{
  "encoder_arch": "vit",
  "model": "masked spectrogram model",
  "dataset": "melodies that start on their tonic, played by one synthesised instrument",
  "train_examples": 26041,
  "n_mels": 64,
  "hop_length": 160,
  "input": "log_mel",
  "win_length": 400,
  "method": "mae",
  "mask_ratio": 0.6,
  "loss": "mse",
  "encoder_norm": "layernorm",
  "encoder_norm_position": "pre",
  "encoder_activation": "gelu",
  "encoder_head_dim": 16,
  "encoder_fused_qkv": true,
  "encoder_bias": "all",
  "encoder_qk_norm": false,
  "encoder_parallel_block": false,
  "encoder_inner_norm": false,
  "encoder_moe": "expert_choice",
  "encoder_num_experts": 32,
  "encoder_moe_every": 1,
  "encoder_expert_mlp_ratio": 0.5,
  "encoder_experts_per_token": 2,
  "encoder_shared_expert": true,
  "encoder_patch_size": [32, 4],
  "encoder_layers": 12,
  "encoder_width": 128,
  "encoder_positions": "learned",
  "decoder_width": 192,
  "norm_pix_loss": false,
  "decoder_layers": 4,
  "residual_init": "scaled_by_depth",
  "optimizer": "adamw",
  "learning_rate": 0.0016,
  "beta1": 0.9,
  "beta2": 0.98,
  "eps": 1e-08,
  "cautious_weight_decay": true,
  "max_steps": 11100,
  "batch_size": 256,
  "epochs": 109.1,
  "lr_schedule": "cosine",
  "final_lr_fraction": 0,
  "warmup_steps": 550,
  "weight_decay": 0.09
}
Rows from block 4 of the encoder of a small masked spectrogram model, named by matrix and row number. Rows with one number within an expert belong to one neuron, the router's apart. Each number is 128 + 32 x the weight over its row's rms, rounded and kept within 0 to 255. All counts start at 0. Numbers have three digits each.
Before each expert's rows are labels from the 100 clips, of 14848, where the router gives the expert most weight on average: "peak on" is the class under the peak. Only what is clearly more common there than usual is listed. The data: melodies that start on their tonic, played by one synthesised instrument.
# router: router (encoder.blocks.4.mlp.router.weight, 32x128), inputs 0-127
# up: expert up (encoder.blocks.4.mlp.up, 32x64x128), inputs 0-127
# down: expert down (encoder.blocks.4.mlp.down, 32x128x64, transposed), outputs 0-127

# expert 15
peak on: A#3
router.15:152124139172154157116190094139149116127099193129102068140121181126137158108065090148124146106073136173100115158099124155085128183090084121117122085097104096150153164095110184159145099109139144112119100121092187110088143076121157171100109177157158133100107125100162085182179137190127068143219102133160132110143122127094135109161131172125136112197084098103147153099164152155090134176118
up.0:192172104087230124155125083078096133171094189149092168101121138148113141107106152084122135152129119184137124124095081157102137203056166118123101144130059099153166154188143111114130129135150147140105171086137171131118120119110128118142143077047126164082098111145083155109123133140092157137156126118130078147154134102138138089136132173105127157080150084134118101091138152075189146172091
down.0:089135118197040126137069116143182138140161157149136141134177174133112126113107088157123163121143090099087145102137128150160167124109138118118194117093068172125127191102117153104150143143130129156099130152108107084091183113145109112159089098165077119162101092134082055129124119140132107082126152079203194156084117152086143162084137103166153190099151149119135085155180112163156136167107
up.1:105194105114186141165146095127108066131185123126148138134164134153112164141128107064140103138099120084145133084143133089143105122037074117095115183127081164127125121124142112175116155100139062132159158147119092152137155161169098090158143085145144153153100147170154206149131115102092137109123113153109132215117146090167109145142163150083167061123141078099144080101074135197120122098140
down.1:111110128123157144173090164108186102155120127111115139123126159111139157177158113172127126106159137180143113090085160065143125083142164140121095125128136124096083143098161121150099151114143109162113074147135104168206153173151118081117086105215203154092081118131097119122160123123105091103120108124180139175099106103194207145112171111175121143082194097163141059118115132143157103180104
up.2:048128136120088111141100148138097080173183165114172100121139077134135110139182095135086139104119138165144110149101117120180165151117172127124124102154134162076133108074137122081113114107169145117147150107136132136077165124129080093123120080111119131115160154118152164136109150079121177169134180202173175134143149137193090094142087079106108088099188107184159056131079049163133132149154
down.2:092130142078130164160178109132110124134171108130164109079132135128066114119137108082108160161137151122122171107151134152115130162126090130104112111121148210170129151144087151141152122142139123128146187123173136156062121152110093139124167193042195165122094175153136179136157124051116134134147100153101147141085164186109046094175115122120108146145108054144113107157140115107152160050095
up.3:139122120077131128149145137126151096124073125168089111124107135089125116103134143142119154139176172113127094140152059097124074116192090085109111137132108123151125189074172151111114083075151199081138165123056141151163100149166120188140153137175146119021102127145044134172170057170098121121132127143160101096121117102065136094091160156124163109167148128124157157147138154103129124125142
down.3:076203100133126140147129072136166148131095182137093184145152121120138092123128098112149139129045125174132137109086117080193112147122164123116107150145110076150080143095134101196113094158102140104066122151129199125112114104139148132122138063141131109120103116124108101107101149167140172132140141151209025084104165122092102114113112121092103120161164142088137114166122164106061113112192
up.4:163102143134128163097161136076111135082122089148127091151118148104096111143122107113160070151153076170136128094125104143085092008084146059111124124110207179102183183170129166163134161070118140103123166133156123102130081109172164132156114184098147131175129119131164130173176092155188113093113118090156157137105085144117162124105131136140155110112124132094093085092121182159138122104170
down.4:173113079133159172117168134113140121071095160123142183156150135107171123052119129129134143143135123159123081078095121076124159086105141129144134091113164116149140098167167075164093152131080114071115082093116166166092121128170148104147140128071114141224169120115093104171144161149183171103134143150150075150152128107141194127086175151138125154116144096127104109102100185130213148082157

# expert 30
peak on: F#5
router.30:079129159137117060156158113091075159165150134136107171126088162094115095135188161104144099147131163102132171126162092122142143121128090110129101102152133147104120152050149138134072107107159184099173143083152171155187140154132121099114137101090152122129158121104176113113094169121084134089184153150106147091126122108093121182080172102176150035102178175189088091070124157114110134166134
up.0:132143072177175173131117140106118159111120114123135125127092154133146155170119146100083153162101169170148165061049149150112100099083210124075115164117075088073172163195143134095125127146140134134126159114157128145142127113129134132091095120100135163140069104151069180092149161096095135175131132121137101154161159048197135124129093113103090104138100058157179168118184121130146132127133
down.0:142153086159095161119107127117114131157062183187114125060131089154131169146140075171187086155141095080132075124113124206097137117050111152087150095124077141099128183099151147148136151116129139130088154104140125076113132158081114178091115080119155154146107160125095169127166154146123127146209102078144090112152162131157080075149120081100157137147094128099182146158119151146114169146096
up.1:116144107081192109168116162077161154087095110112191100091158110177124121137106089155150170120152067096125119102135119148148144165125118125165109142152070207164134133102116113133126088137124094143101125146154106079122074172114119195085172116171065073135079127109126111057120112116124133115098118160123067128139156162191116114119133100145175188136070138128192166180155172158125117100102
down.1:185131130169099110107107121109100133170090125192114084111118138106131195136126122154140141139091174067161118183183131122043129130083145139057158090161116117086091186109131134151137115104157136138168166100147133157127196198098106096146062121063162121130092140167128148126108113157131147156163147101099101136206121080170137111151135104135114111147136148130186126118148192115168100185159
up.2:134129142139099141132124151127085124119147152183109125108084160087121053147141130148130114139161133062158185195139103135082161073019096114104146094154143119097135108113135108129102203087145145137194153140126108100134170096195106095162148127082127137092113136097141157078125143095111097121141160094156115152113077122116201107096135128150207103106167092166101135152066144134127103165173
down.2:069137113097099145109150128148130062150117159138194145189140172160132118090098109105167142119162104156111148107106102024177108115187095129162087168106132148078146119166104109099098113087136110157096119140123121174070105109119106108140176143084148155121178133182143127138112127103127113107096155173158181076150136162139172132047151086104161124114198060136168119098119163126108158091119
up.3:126127127116159106152128118077114160148147165122127119081136129160190099110095065152092170113110167121121173177075097099125103188085177162147124148167143126117114117062162119095163130133113135114147091096058135109132128124054221122149129165175139092160099105085153124118156144159154148179138130102151111156126064124141099095130162136117125160111165190169065142102165066147109141084061
down.3:127107161153140106109091127141143175153098145090131152145114107153124095168130131141130169123131151124115141079098133080110145127043208146114093096134107112134109108116181140064169144136130144162122105147092168151119038098079116076121134114115136113136157089113163122143179163122155133157108140122109180170096056112058122127164186116178143116158072151155108076042137197086129176134116
up.4:163111163061162123124116139118124096114095085161105158144145151088095125094110144123167148099109148168109143091140094076120113145119120098137139128194144186113141133131183138114163182165130126183147141125121108106156109187194138133112093151124116142089081115227102155121131087159122120123086135232101131138121119091130092033117133110111169158126086126113129182218138160085159139138136
down.4:159134132123062152127081091115125141096181142153068102151095204086130129119124127073103056154191166072130140157084132149138147145122123140168114135081101129102123149179155116126177113094112150142134133101126124139147063081198094105108146094143135139100097137061140095140151159121135151153097123152131085163166148062115181133178102133131154160069131084138122101125057163111120129185194

# expert 24
peak on: D5; D#5
router.24:129159114126186105168141087162162110160191162102150138146156103108173121141146127072143145148124119094118110110066168140163176141109107140160126208180106127146082086138133156101130152138090103136078060110072100133092142091097063087134109075076129165167176146105049079121149099107115146128070120177124117126134104086109106061147133134143137155092114124165115180150178144103142111147077
up.0:229101102125173105172100182083111125126128115170150157162119133149114110121161112167116157130164125128134121145097128102127086072165122132143136108207142134170133199080136128072099159124106117124126140088102099106156066123108167149062181151121118076085071091181125145137106148117141202098087137122184084147122154123142145068121128182118166116134172153087118121116121142106147100198165
down.0:155103208105176075139172171124135152126108092090205093188129066129158126100130111117134177085132120169144148138132108104099143121175094092165196138128101158161124097125114143109063132183124093156151105094084173193102147174075140099136132146122108107144101078169161159085085069123155195087150124131135141140100112115099146113109130154117145088120103116107195139124117074136189106114125
up.1:197106103127104171165052154070118150111069079199115111183098153131138141178085093158149127130107119165222136118112173110070096073122186158130190169164132133104170151113168092120078162126120131073151180089131093089150143124146147116150102105133143083123113131144105129146119136162156180123113125107157148168097119133136168150166132088128170149125121159133130106151078116126126048139146
down.1:165168107084123126200160122124118129128123143122149126103148136138186112096154154134156128144111146131078134125105115187087101152140133135115114136086118162143109138185166073217169053123157114116137144084123163139101110130104114169126174092129153161147126130092109172172159165163112046095157129102109155155094106111105115161122125102217078131136103064141059068158161131128139165063076
up.2:121122141153164144171131134111102118128163135143117077118132143119141052120104128140178125125215090111149122167115115111134165097099050114147129190154122136135132110177151115099120199105130079146103150139125077070057063140083146184130142154074126123137083062120109147055160174137176156164106154079136117136097120160157158067147096110143113129131161093169135171148134125124186123183123
down.2:109126167090188083131162102136097132148128149116177143134107118121193110101158088109118111181166188146160126119113112103187115084217044156096133135129155090164152067115141143094113090139118161121077178105153105205077083180110104116134166126097171132123147195115071068138171136085114147148110111130142102122163111130135149097114121162129126102115160132152107089057112173139142102138107
up.3:065142130169137106156135092141111196094134159159145081110104110140149093199130064062125182134164139111153116102086148115167110168140093143105132145130099127135162189099128178084099132152128166138147068148143149177117164115102135115143130116085167131090129165166111115134148131110139105087137065134081199120143133122088092146185150116152117078167071138169128101089214083124128094067148
down.3:151142176100135170134175083215135094151105120160088163081125089122163117137114141080144120153124129098140117102050079172106117164081057151105137142099121127115170064168131149153140135139109173167112154176129117154124143143131122074110108151128106132096158174096116086114186159106162156081196107117116075096190138106131167152130145165152173138131132089122141160096094140204162114194109
up.4:190082176149140099133092195111156100126091145156139114164098168094139052094150086148124120150139091156146118156105110108129139054126143151169133084205163094130141182058129154070107135105134147109141166087124149146142107141127136132087121127167200101122110153142098142175124141079161149169117212104177068125111110135174148087147122159139187115121189163109139128099088144103142141151170
down.4:126117145107195055084193191158130139065156120079156116142151121144100148094148123143142182074093067123173140117113146132144144156136146113163188108122092095134125154095095096096108140112119114145137096182120116159079189120104151093159077100152086091157099096155152168130073085113142151102135135105173075098104096180098066144122101155096123099151149142138190133113157072086159157090144

# expert 7
peak on: no note
router.7:109159157155140112147142120139084145158147091112094150127127149116059134143107191165127156098086119137120167163196125182128118144159119134069111153055184094078125074119117125185118154129132103146162107128140141168095152128139069121122117176114131180139166191138123169083089118142140106128095186191079188139159144114166144137137164068147099106203078114151154173120152108073101124174138
up.0:109103132173153162115137178117143126073176088079123105157133153117109123105145181180096151073167119140111116168145151095134128166092146120152120138099143140058124148149165089122155094153076136165156144141136142080206170112178127164119162123101094097132109106182179190083082065115184070089086101136146130111113147155197155125104046132138101148068114123115144151174097131116129155146146
down.0:100160134085142144126107177072138107153173128101155122167102184135181109111130076094101097166191183114179184147116157115127053061068101130138153147135181123135146145178126066086125130151108184080132134081143126118124113147144162207127129153153115133082155148163168122146110132057157122170089160147188084107090073186125133140115112155092128175119134103131112106115112141126120157121097
up.1:176090161121152157136095083124156073111154115133121142100119143126109107049080181158134198122171085154105101184146120125152115156124095119124119109128166084108125071143113153125116108186130086157142087130148160121201079073168137168185122153090145122113134136065109155133132172173145152079172141136137167134176127092162139138108098200115108172107082129127064191127139109090119120189127
down.1:099118047119173088139132170074057134121158178172112142091108127114168141136149148120178082114116124111209110116143110097064128085048139109098130146106148039113170087159140155145159108123082136107134094110136134138159169141123194132173119140152137084125098097159110082084149139086132082190138132140147105119154030165149109152131109116105141097138151143135118121112136174144114150138179
up.2:137091098089128122175120169074128142145127101128107147144123101128122137137068086174087184043106122179132120207161112152119130175143114132141138106166177171142109081105183089158125080151131125172163079087089102129095170180128115162173140159126131136150156086151118093123067084146153120082127155127076087143140062148095133089130121125104096131185149184093141106203129099128089128162124
down.2:126095157167092068177203096151129106085132154113092100091142134172155099056215114148120111141169103104039148154160094140119112115125076132159127153133117175104161105101147159120147110144079139128126137118064164102086089119124090130165178129088157127167182177135143077109102144121150171092170133090160111098170130150115140117123092154169119161062129153180075109135148135098141149086125
up.3:151187117100146075127114099139096108105125129096142126158135141193121101169078087164173135124059096143133095123150115123130151107159127111134115152128099143163116075107097119181153131122106074140060087088137079165137100132091123167121169132141120113112058116086138203119093178133137141130184113095127097141144152208191120138120135132140115214139195130132134098127096099235142117126115
down.3:092120121142136125129067192192116153122124132143101131204102131061103048114087143158127137167147102084161175087070101138108128078146132117123135098112149091157167101131097135082104190173116120116111145172138094146119112152138119121093110196146076089035140100149158125184165135069155116146087155141146124112095138135099129146153180145113179119157113157149119125088127138109109106106214
up.4:104136043094187117149119143141101130125139107191169104183130099095110125116125124118119107140107097153169137142108146077075203136053176134113142161164143115158153105144092121101096124155120183206146107102163153142085186120099168085159092111112127140132068122095112173090138101130159138178142176106110094133084136166116190174159118153129092109180145180088199126136140094131145103121113
down.4:147183119144092148104167146115094113121114115141146128141149057085111124165172160089086132081119103167147104065140161168081098127104174183171126099168153169105127128095129106159103132058140097147147100122164104143143174069147165073119132129181101096144163063106127141074162093214146149103112101128126138135160073098104126148112155151163109170135146126162120106086091076134195067151128